Rows from block 4 of the image encoder of a small image-text matching model, named by matrix and row number. Rows with one number belong to one neuron. Each number is 128 + 32 x the weight over its row's rms, rounded and kept within 0 to 255. All counts start at 0. Numbers have three digits each. After the name is the row's rms in percent of the matrix's.
After each neuron's rows are labels from the 100 images, of 14848, where the neuron reaches its largest size: "strongest on" is what is common among them. Only what is clearly more common there than usual is listed. The data: rendered roads seen from a driver's seat, with toy cars, trees and houses.
# gate: MLP gate (encoder.blocks.4.mlp.gate.weight, 512x192), inputs 96-127
# fc1: MLP up (encoder.blocks.4.mlp.fc1.weight, 512x192), inputs 96-127
# fc2: MLP down (encoder.blocks.4.mlp.fc2.weight, 192x512, transposed), outputs 96-127

gate.326 121:145109144129134121154102138133161109071179108103077134134117161180147072080165111137079145109134
fc1.326 124:099137125128128117112139063116122146111129182164096141104073195124180087124135113125102140098131
fc2.326 133:101154142053101113060120166104147131138125121191089170142130094109113177094123095151126192213127
strongest on: line: no line

gate.98 087:113101091169083131184117180114144138079125108111130169100080134106061152151129157160145156142178
fc1.98 087:167138109147043113115108108107194135117121115136113135160106129127111082100140145154142165205156
fc2.98 079:178186089106141096104161146091111140088105173125106138116130150096071090099108159122079062120063
strongest on: bends left

gate.35 108:146182166162178143170115110119135159152138073173132087178100186032083142134061144141123182094149
fc1.35 108:133105186179115138156063157112098163182152151119150132103102176109115179126129092145123074074123
fc2.35 115:054165166083136061091136115109091114172175060095086114174078136126127124185115073103142206146098
strongest on: car; vehicles: two

gate.284 101:104223097108134120060183145153145096144100088102112115130172161122139194143144108167113118123139
fc1.284 099:165115063195166131111185115097124123153137132134124137058155110153079168092157137110183130101097
fc2.284 107:069132135111155111113166032145130127125134129042168120125078145181141103176094066082130110116126
strongest on: bends right; vehicles: zero

gate.352 092:135137130178131140195107176170100115092107158124117095180082158164060171129141077142144155124108
fc1.352 089:136076161109094121102158098079151174134116148172090099143079151141116060102095132188095111185140
fc2.352 085:150147100128094137182116124091180138101101193145182148133169127117098169059142117120190084102156
strongest on: bends left

gate.160 100:132067127127103189138159150103176132101162084120091159096102130149098179107162159120073131112116
fc1.160 091:142109135112135112173080135089183176097144136128105164156117117147082151095088107147103164137126
fc2.160 105:129153110097122053154082108159109158133102067133174117104182169128137109086132130144160168164123
strongest on: pine

gate.101 106:117133140159140117071070121098061131128147169139183151106151114063155112096098130136182142128143
fc1.101 099:113174118055109110133093146147169095111135119133112125177087154142153150174125156140131123168100
fc2.101 105:145147101140133121175113157170182118165137075077086132100127121124142114141171097146169204155115
strongest on: pine

gate.61 104:116116114103063114139180120142179151078177147085117122123142128129106114122153112111174095149128
fc1.61 099:124106092137147122093133141139183099132086104090123134125121133139144119202199125103080088159105
fc2.61 099:105192171159123123147173130137158108076114085106106137128118102163089143134145086058104197097032
strongest on: tree

gate.47 098:137119121066154062149115121139061121098158092117174138105162129128114088151150153119112171118097
fc1.47 110:136062148163113121138067141185023085136119157112130156104111108132166096144126157135111100164108
fc2.47 103:104172134053094086116118128154136100135078089116123135184154116108127149118072101142108152171103
strongest on: house; bends left

gate.111 099:132137103163181124152058072126119172130119187175134130190168113124154152077123140147132140075130
fc1.111 105:104133102167151136116138087126088142139127150130154169170094120110083101130103099126126158106130
fc2.111 102:204125092163092034120147124107149112140155166079065083195115128151120161182142129159147054105153
strongest on: truck; bends left

gate.374 108:103142148134137154122146179136136116193118091089123141137105061099121169180094120117137139118121
fc1.374 117:111137166085151108101116147098100160172074083099103126111142115127128162090145130073175173118125
fc2.374 110:109143150105156122128172119109117077173131114126158134136047111148144146177157101101154075085139
strongest on: dog; vehicles: zero

gate.324 103:160146152102120129123134141148157116177082149059144095057175114142121167157154168089107161077125
fc1.324 099:134121145172079115109150132167128118119126118149144083177121163084135112112096118156150070153127
fc2.324 094:102119134128123138149116095135191130054117162143147147109162143110148130072101148099108135185119
strongest on: barrel

gate.422 120:171123127110127131117108113119099117100111141074069105117152152167184105102168108142160111164144
fc1.422 108:156091150159148145087099118142130163200127168147103099090067141188137143098098125140147139147153
fc2.422 116:157120151131081110098069137097143220152171193127126152119165108114095099161138111177157128112187
strongest on: bends left

gate.455 094:156093130108136143141139115109095115084162100148131146101111127092098140142116139115106108104156
fc1.455 089:060137105152155147089149115129147099094178098128081201166144098148146181120122103091096118104148
fc2.455 092:113076059121174136138117107165172116101151113141149074146126133173151104181121171083137131147148
strongest on: vehicles: one

gate.343 105:133127092093110104134120147146119158154170131135167196100128090193084150111171199116105183122072
fc1.343 099:096092115078113099144145104101095119156121160109138098129117179201133086120144136089189140088093
fc2.343 092:135087162114155130092109134129113140164154094074078087144062151095148122166143094085125165108108
strongest on: dog; straight

gate.230 119:133122081133140160108144137097120093081142146116113092099134115150180172151169096137138103158075
fc1.230 119:169119149091167144087115175080106157140096087141044133204174136130080143105096088114103126092109
fc2.230 123:175179152132083138129093153104093137154101125176030142110167124098102171100137148214064160121131
strongest on: vehicles: one; bends right

gate.69 115:091086068154112083191144115142089147079123179108119187127098092166123085106156136120124138107135
fc1.69 103:147094170170058112065140108084076124185111083127146155163120113133149157071126186110103074085142
fc2.69 113:171073137109122106101114130129102096115161160085087111096072191129137114173157133100113060123169
strongest on: house

gate.258 113:195061159149162115099086136098085135139082123142181157148121123126127145082141097126099162101098
fc1.258 109:032096137105146124158141145171133147130165191161127093137058102094127094179127125116181162186154
fc2.258 117:171076081159145149108167108159110099098123161104191120178152148145189097149139106086156079139144
strongest on: car; double yellow line

gate.290 094:162089104112093141123127136079166097123157106114176144094164140101070105146167083105153164175103
fc1.290 097:105129111115201155091146089116132137131133177165122076066136142142158169141106098192143104097134
fc2.290 083:091069089118117144127112095128114127143144101150100130163053158182137129122089142079120195154108
strongest on: lamp

gate.310 092:113146154097136095149123098060116135086131086095143182112149127174145044131149115171143132111137
fc1.310 098:175161139124101131095109091109081101173125134181111163187108155145144142081109170120056118177136
fc2.310 091:086085108116214138184107099164102143109112121160082128064177192144136125106137164125117171157110
strongest on: tree

gate.58 112:110133145040179118103148164099108143105151090123111133185099111146153163123119102140107113120124
fc1.58 111:124148141130125121129118152117128114105134170143118154163179168167156060135155068116128150069157
fc2.58 120:074184178082201142151182170072127103097101060153148125129100096085115140084164137081126190157083
strongest on: bends left

gate.167 102:069145087101109087097147091176145139147138190109114087118123103172205124100117080141087126161085
fc1.167 105:173129129084109126122130135103086091098151156099107161171112181142079102121143117138097073098130
fc2.167 109:084107087122153183155147098161133094127101082125174097126096173190115138161110117148145115069165
strongest on: truck; vehicles: two

gate.505 106:158125103101097110099166176179078152136127167139067165171067165194104111099124120083090076152136
fc1.505 108:083084070119157127114165116082155123176129150133116148115153074128100105165169108117089126116146
fc2.505 106:145152124141174113099171153104167075142094123121085129135161157068181145103156138139110142132177
strongest on: vehicles: one; bends right

gate.369 098:098154183158070197179051169104147175151108132185074117127138177067140157078142076148149116065130
fc1.369 094:167124121139079178114140134120143088110086070113094138104064087099136068142147090097108161120104
fc2.369 090:124153184095142113121073147153156090135095134161183177140161118118134102124144131115131179200162
strongest on: truck; bends left

gate.496 084:117103120117058155143121118168094161176165148102116133146112173113073114153057130124121143121141
fc1.496 088:123138085131092129160064163153139181135164158153127070074158135167107148064157118027091116181146
fc2.496 081:200159083168076136116148107203165070096110149164184149131105147121100103124106165200102070153169
strongest on: bends right

gate.280 111:111168111097112148117157162130161078153105123128153114062155140097122070171143145096105173182106
fc1.280 107:118135163159077117121152101121102165192081085139149116128126166107117144153142174104184150105098
fc2.280 106:145121081163123173197195111140162144107167071146148096131072133199090125162115166105115077100198
strongest on: car

gate.434 093:138171111101169101147146149157106143099098110134098163145203064155160186109176124202164076112115
fc1.434 098:098100127148152094115126117141134134178119124114075148117077072107114157071106127102167215188115
fc2.434 094:158132166209042138069129122174125180105140201090106119156171143088098128124159106110148091124154
strongest on: dog

gate.5 108:059156106114127097099176119152150092182081109125091093144096196137106143086128151121173141196142
fc1.5 101:178191135093146125129142138152102158096130071167100100143061148120110142138184181115153162131101
fc2.5 110:124098093156108144130180113163168114133112150106186105111065140164138138126168120110105077095208
strongest on: truck

gate.28 094:147111095144093074170150135159111102127122138183082140111138103151098126035109121153084102134120
fc1.28 091:178115156114070072141131076129097157158120062146089100181127126127109134105094125175186103143093
fc2.28 089:197097168147039157131157176147167179166131185153149076130120069087132164132091096131096116088160
strongest on: bends right; vehicles: zero

gate.174 110:112101094193165106102190120088110080157137152117125145161118140079166095148157111139094109144162
fc1.174 109:202108143120098106181065110129064140120160154157158156199133124140089132121116150135119138107133
fc2.174 119:129092101158201109106191116101164110148133164137102110095110120163150120117117209151151068122167
strongest on: tree

gate.131 105:105142162107136132063173109181148127074133093144132131097111079120132122124127172113103150114125
fc1.131 110:093131089154206170141085168129160174089085135166104102176157103152191144180099098109100155116133
fc2.131 111:118152168101112065156099120125114146096096114100138117088171128111102081039135121130127135190111
strongest on: truck

gate.9 112:109062102121153155089127200126154141043186067088099165091188094125050096081207102108071124084162
fc1.9 103:103119224061137093117150115092157152099138087140160157124168117156079103116116095143077180108106
fc2.9 109:191103118139067107104085134193115186114170165151119100180151120131145111137107163132144140073169
strongest on: lamp; straight

gate.487 094:132189182140138130118112121078140152090177135198089063116157119168121143078194080095125152178157
fc1.487 093:125138158074082153151126085093114193126078120107181184075182132169110146093126106152150144142115
fc2.487 092:121108122154112113132069113146178151071148111133120125102146159143110077137090144172146155175146
strongest on: car

gate.145 101:152133113181123200117064138149175169149168162112099174093056079128172180122139115150122063157132
fc1.145 096:092137068142167107131084120175120105115143072135126116149087088099179122189188085125133167121183
fc2.145 098:126146130114161163161132172132200110087093125145070149093137107100149110125151120084102137199162
strongest on: tree

gate.435 094:159114157079159094135117097073107136128091159124085150129148131134150111133144108174102141140080
fc1.435 095:205163113195089142129137152088094168127095157059166159151150082163143114141145130105137071133113
fc2.435 097:165091093142106198090122129092150174065175140148102120102102090188073129077094197127054101099119
strongest on: truck; bends left

gate.378 104:114072121157123100178130113163068070148147128158146105058115183184185112122098161134083147143122
fc1.378 094:161136125177122147098114117102124099070131150103135130154155116123077148089121140157090084109145
fc2.378 096:158120108145106131116167135128118115119159114143226086094148105153127172098095088112145050070225
strongest on: truck

gate.80 104:141126157101139160160128168167118130152153120032135114130172108178111063136158156104067130147095
fc1.80 099:160099100095134105075130085157108098137131189102092147172127138093127138147109084115200062141118
fc2.80 101:081127078115225180188149105091113123093078118148126155095165147151136127123120089166092155141153
strongest on: lamp

gate.13 106:128116123129180161140159132084145092108138146151109157149111184099124095104057140188174121193122
fc1.13 095:134143150081117111076232168143021156125143118180074160155103057169166126208174161078143125065145
fc2.13 094:109135143139151141158088082117162126146142121061144132139075196186139096104114127103150096109097
strongest on: lamp

gate.216 089:146176136066061075124125166167104147109177161126106148151112134166140123084185120117074109150131
fc1.216 090:158134153186176115161114121149161138135120115139147157145171110173150128131157110092147128080090
fc2.216 080:117116151127137161171080114176159152150130093111027121117161154137158096125131169188108175155087
strongest on: tree

gate.49 094:064129062143093107135179109107170123132162158095174142106107106109160125049112096085124143168134
fc1.49 091:082137083143116114144191116155152105139192183130151112133092154140135121135156126116070071142168
fc2.49 085:159193112180113108100176161108104110198136094164134101138147114118127119127122142195050160125146
strongest on: bends right

gate.146 103:135159140160126064186088143129126163165145123144155129136096109206124116100094162132162145094115
fc1.146 100:117072153161157188128048181143097111100110161149113160060138122173156139061168124171058105163115
fc2.146 103:147156097194127102187197109222167106138168042173099069141125137145095064205159084154151123153111
strongest on: dog

gate.94 086:170174156102064116077194143090142074101122150144123140119158160137114128120092138063138145112150
fc1.94 090:119154129105126110101147097098130107135124108075122122120139133081033097183139108140120147137088
fc2.94 086:112184128087167083134096135087093077113151067120147160111148138099120140132154077116124127143137
strongest on: tree